python train.py --arch="coatnet" --qk_norm=false --expert_mlp_ratio=1 --beta1=0.95 --adamw_lr_other_params=0.0029 --steps=18900 --lr_schedule="cosine"
Rows from block 7 of a small segmentation model, named by matrix and row number. Rows with one number within an expert belong to one neuron, the router's apart. Each number is 128 + 24 x the weight over its row's rms, rounded and kept within 0 to 255. All counts start at 0. Numbers have three digits each.
After each expert's rows are labels from the 100 images, of 14848, where the router gives the expert most weight on average: "peak on" is the class under the peak. Only what is clearly more common there than usual is listed. The data: rendered rooms with furniture.
# router: router (model.blocks.7.mlp.router.weight, 16x128, trained with AdamW), inputs 0-127
# up: expert up (model.blocks.7.mlp.up, 16x128x128), inputs 0-127
# down: expert down (model.blocks.7.mlp.down, 16x128x128, transposed), outputs 0-127

# expert 0
router.0:133132132111126085089116162137153116120154084106146134125168113101141125110176124114133145149134129137137187135138087107148106097124140144145133111114142103093116073098081117127074164154134103132097138147159130145121086117155108087104110082077162121076158159118142156097120099110110128134102143164097133134109110109138120168126145128163125144140142144111155155109133115111147130155145
up.24:134152138116174151129123145105153085125133082108122112168126145143123088114145141137118126113093137124111130152125146110133133191123097148129109120103132113078096124131108180138094111141140146143121121100159150129110160142142151111119124097059129090115131110140109141103118137135184168163083107129099143137114138096118151112150101094116143107157146135143114114084138128138079183110170
down.24:092119102118126129118125144131120153148159136148133107130124120074083119111131117181120139131112097167133154124147085152145142128080142146099137135137159117161095141080156153119100138113130104129154168128162108114080114119106099117155146195140150133090096098153114149099136107166147116120115126091055143122129118143141132103166175126128119112092150128129108129113160094121122140115102
up.25:165153120150163142106148091127138103158099164143124134119134114118111132128109145164083131118159104129092137108093117153124133098114120143097097146136147183106141100127115078102122134140112169139075147098147105140153136140133109077123126149136061156126163139109140146126069136117157153166117102138127111153122136108134115150102083138152074091144100136119127119104135094153121162138119
down.25:112119108146143111082108099132109164076094134093127158151112122141141164124155129099143094181143151118130122110155114131149103132125129102147168113082122068149100169112135131094129092144134122120147136122160099123120120086092123148142170115138119097093127151141111145087115149082124161120115140140120142101110094135082140124140159128141205143120145165120148160130129137124136122155159
peak on: floor

# expert 13
router.13:166136106152155155148158090102108154103111128119153135103150109097122131154120126142111083179107131094140129138140126163139092147099163144094102112153118142121176138087163156139175092121143143136117067135133093077117120139129124097143112136101170096127123128117102129137107116140144110109152101131130101145123114159160080135143107149121172146114161156096131188127118115134117120108096
up.1:115124138118165114126110120096140112135076147083136115067104119136091146105131110126148105106086133126129156139155070134113098160196120145131133112112120114101145089156147161084150138122138125095156095123125157096111119129144106104122125118161164181134154123112146128113139136165128105126131162140155101095146153104167106113127094142131117132107119112091155164139101139131152162145081
down.1:177122140159145156137154088152101133127132123097096151113135137118171142156132168148145164154138135107152123175125198180153136149130101160109165093141114137119145135112168130121140116129100135156101136130131147093136155137109118076113128115115096127114165141117093167132120084161140115118148155131169131101143129134131129175135136154107113127148163101122097090104107137152103095086111
up.2:106136095151127139072085126134151158119092114114167104084156107140100121132156127167109104142116131155142130111109106129130120148144127122155135105118136140117096169144100151138165126100122151068116147097113139167126068148124144118111131128144135132128144119103130113105135086136139138111073141105136096073168094097142156120116179153113100118158105149102135100171087100151121132150126
down.2:138142132121076126100132134118131113087135121103129150134127157107157138122105131128101125122131111135069156160117123127129126148152086106095117194145099114144154108133142154148141099090115114125138149182146172094138115112127137128190129163147130126119050133108133111113154136148061099135132130098158155099134134151102117115134116118104153115079172151115110101107149120107120124103117
peak on: window

# expert 5
router.5:086101130102055176142063130124138131114123097125122095131142138156154131147135087115144122163095151086155149123114145148141106106101106127137150108139176138142117115132173121136112121128154116124155172104100121139131119131144137145158136146150094117101114160125125077075149153147169112123171127110157133131112125111120158128079137145097140107162176149163123152148118146093145138135125
up.12:123167160156143114125094111161120122109110146106093125077132127102115105128128198124155085127093134123093127160089120122142109117123111128137116143147110114168143141122144098144071159133143116115166132130066115126131082158099138115124116141122117128172107095101144162158104085140076111186124101127117132118136147100127096139109149138117128149151133105133157122103109110094146103098101
down.12:072113138104138079141123141093137139101103165165079131146124134164137108138121169165141075132151089127169165093124126124139120099170156109094122151112143081103144150145115109082159149140145184139115152118145138107156092108143135160130135134107166163107126126118112102142128142133137106108130103147119111128126072128125108093136129106166158103135115165114145124115093111146123092135126
up.13:125143144129120145111089131139122112116125143128116142127123103106081090149157159129172144139173124175100079129150120126080150155096096113124143101156138157131124140159132132132094149164084127086157161121130117192131139078131132121140140124137118134158151111091144121181106166151090127121162165119137123129105170121131180113138155161079120117132116142145128127131125130118161140121081
down.13:128108126160124123190145108174156110124119139140167171166114150144142147099144172134122087062122125138100148093092142133175100115151115122111120140141115078106125138132127144148124127086181148126115127117149124116094104147171102110122120113167120133136128142114116139109168100142103145091175105155123135121096100125134133155164163105132120094107119159128105141123099100116141076130133
peak on: floor

# expert 9
router.9:125091086101125148135132124092144153140119178152126123173154133145145132141071110123143114155136116137114150047111118115125146121154087146140178120157123120127105164152151111153169125109135116150132128154138121087131110166123125098110123154123151089140135111143128119106103115137107101123088097130113142153189103125143179113114136056135098153114101139121093123101136139130137141163123
up.13:134126159112082195109081160135117156124149137130150092105160112167100115147106110138153147135130099146119138120141090085141132161174106162146125139108113121117109168116149130108156138067137136121084134123128103151142119125149132132087103140119134123175099138126120124120140132156178179130132131121122159142127168135113114144110116145140133095120087170132174095096148150136097120094157
down.13:096124150132175096133112134127135103108148105161138149112137111104123142153079146141129122156135148183134059128106102159110099118124148108117086158141129087141154149128114112108091141131156138134112133110157150155168150115126136123143140152122158071098124181147127116165157123100165124128146153128114104077199100119140122161139130116106127156132109159148168107139121112161131155121127
up.14:124139127139142148131126169088130129125130089135121119120154118163119124085160131113130166123193102100144162120136098071130129152128120145135175159185130107133099113120121095109137136131093124151122151099132133132146119124101130161140094163116112137168105145098122159111103103147105186127069150152144114112149129131149095135104144130167152131149092124128118134161079105123140129115066
down.14:089103144140139107116133101133114183101188128109102106142121118130141130145111107115138087153116138112064156130132172128064131139136114111097144138144122099121138144136137127134151127177137101125108106126162122130173049121111138121114155159132153085090128127132161126119125133158127118131128153108108148075106132138126122099128106163145097157125137148153120080121121116191099124117141
peak on: floor

# expert 11
router.11:121141141101152188165146135164149074143109144165094154142114120162120132146091144153141131088131134157149107131136165115090145128103158128115114102132141089168086142128157130125107159144105125091133156130103111158115106119108107120100161120163162139130152119144136124152161149126132158133156176155121138079161128157179139138126103095167137117127116148084092111138139144151098163123109
up.0:128131175131163159145117135090103144142147121052162157128137137123079130160158143141119094162155081166162143119129146161133126139151166148130130147109168117148130105107107131143136104100094129140119158157124144131152121131099094144083125151126111168145119133161116133163172145153149139145104087119132143123117156149103146125120122182114151114119139098111113163078155165120113132126095
down.0:127138082136109144127135153149114138152128125128158157163147115124149089139082105096157131131110149129179083164148106157127141103131101114099158109168142141061104112128176161106154157141125147141132130102144172138119179144116105136120133116133105153161132118154119114097086162127101112140144147127153116152139131092097177148164152148115095124135135108088124162102120086121115103138153
up.1:154141098109105126153131107123076103138106110125161119100126106139171066144119131133133129141108116136116129127115135164104090164111125139125142142150107102193145134146109139138106111128149114135063164120130115120100121123141062163124134136090154143123132121136165102104132116102142164135077151125123071115086098131128143153108113175170152099099161095138109122114119145153151118151116
down.1:153114134133191142121114160147138075093150107147128153095116135127122138115093089104112116135113110145141128141089111107135126117143128150106118113130187163091150136115113123087120105104146144143145139143120146115118170131092129140144105128110089142150136117158113129141148122085071072149143133123123123161134121183111143133104204106126139137164154136106170159113151110135107127113079
peak on: wall

# expert 7
router.7:157147101160168151102134122097139118110121158159113135118130106133159186129134131105180158102101135173147111141114128138119104095126158156154161090136114122127122113108132088121118135131161134123138166114157110140107122132140130141157138157148111103128156144183106118160171094164135115155121138082147154129105125108173076141141132117173176120129148153151104098136174091113125143146156
up.12:173070099155125145145121123103106121125133106118153128107161174118128156126128121119149116128126151071070161165070168140172132114155111128134147138122152151139141082081122127091136153087154080145129119108114132117143150140116102132169149146142129112157111127104146161140140177128115131101147127155137155129117159120104091112137133139119101122118154100130116148134141117074101093102154
down.12:134163148165144131141161131095103144160166124165091144088153133126125130126130135153105117172125174123169140083147091150149113129132114123118136121109141145174173105114097164144106138129132140124154140191123161137119147131120163155127133157066114083073148116135099131121123118107141151144144147116090153076087097129107113128098152167138122117105132145123094129129139131130159109141105
up.13:095098150118123139141119161128117101136105144122090085160124135171103155116147092120149116118152127117139139136124099118110176107174154156167136155164128068123117131086134154126098116083113126131122129146130113140134144136114130128173081142127161134140128130140119175111153135112107127122149172169140128116117171124143163158139140154195150095107122111161141167129115157130095088083121
down.13:132122109120148125102133113184093104145129133142135146105154192102133076123129147094115132122113110106104119147080124110129129140100131157142141147137092149156157134105100120115156144116150118154120166146133087129110121164133151088157128140127098126162085132102131109137140089137133149132152081062130134117131154184111136136147104115124173138150170162155159112172123083139162125141136
peak on: floor

# expert 10
router.10:092106176131140141144145126134132138165121093138098089169168122102126101132151113122116102132118116100112159141088156178145143133159117137107115169115126141106081134143165140110112112111117093130127131155110132129136130115099116119116151090168121161153113100106161099100098086117151099113085150101141110130094123140143116116127107115171118173110124178068160102109100114110104160101121
up.12:131089175122153143156103105115134162136129096113137137083139141157082142147137080131116129152105135106135167134092111084108109104124129097102150157117128110100115133160106136138149115116167111106146175127167119152146133149094139082172169131147137133126160100156108138121129117148115078139127140127099091122158109112108129131179131121171125120173132126067118172128106116166142142116138
down.12:129126159133137122144124156056153094106110104170118114101136120133167114107100130120144066152136162145123127142143084127132129141111088110145084116145151153138141114118152173146151109128107162133132121135121133096146146097133109128124085127129097132167133094113148120186127114091145146092167081128119119076140157100142127165120108125147114141125081152149116094115165108144157153117100
up.13:090153147120137128154128126125122123135102151120145112112117136134078121150105094149155122191125103121147151091164044129118162092151177122133138195170152142109149118114136113081120145111120101169127129118112150110148160116157137114123154138094091124112149107111108097122106098135104119136131098126075109162095119106146121111111125129147109109168111135103138160158118105141103111119138
down.13:128161166139143155160090125149130089098122151126097119122126077129120107134141144123074150123109140144129136150131160121128132130119116099131133104142132129152132166118178135112159127153105168111090110171144130111115127130151103140104137110142171143123072157185140137081139092204110135137116129149164173132148096124101124098106128144132128091154130139152145114084113140138160127078135
peak on: window

# expert 8
router.8:111150142108163116157132130125124107112140158126123083106113163082097142144142118109135169118123137166073121120132095114144089132121103102137123118111139118118173160127088126104163101121137131098115107078138160162125141144137139147131131103102126138095135166140138167124117099122110166125121112118067111115176156142090079101099179130123087079146101138159142110107113102134104116109123
up.0:124128155124113130134112115157151111134117170141127097127107123124111088117162126106103091150121151118078106129154146169109061159164171129162116118152107107120093158161090115136124099068133117094127101124101155135111107123144114099141124092124137147124114129090166125131113077137091091122138128159160160130161156115152136113138188095104161099137114130105107132110107135141092122141125
down.0:121134118142122092137175139172109138117109132081147142169123092131127119164094133143141142112160131157157126141080132077145104097082093127113125122097116155135162107073132107080146133196115140149130153151107133159120135123114116134116108104154148113119110094165105157091120134151156157098138087148129105119131124124130120150128138110123101120137081128165102126168131125133168139093162
up.1:155097149178143111158151136114160107150123157134151127111155122098178150142132090130154171162082112123146146116102123182097150108126131157135133125125107146089109152128090120150157135149145139077115107100139107121175140116127124143107115099147122156148105125153108133127155115116159141203136149126108118137100111087167134128164098135148162124127151081139119089120160107100151136119143
down.1:098128158117131111110137087108134164149140090154111117096144130095139174112113132177120106135137096112105105107137080132128160127134148132160148172089070147159115099109112141112110150115139163119139094086100122167080143116124125133143135096105135095176124142130190139149109143092091155120124111126172110124078161129113126108101103154147108133139117123135149121114134120113152158101153
peak on: wall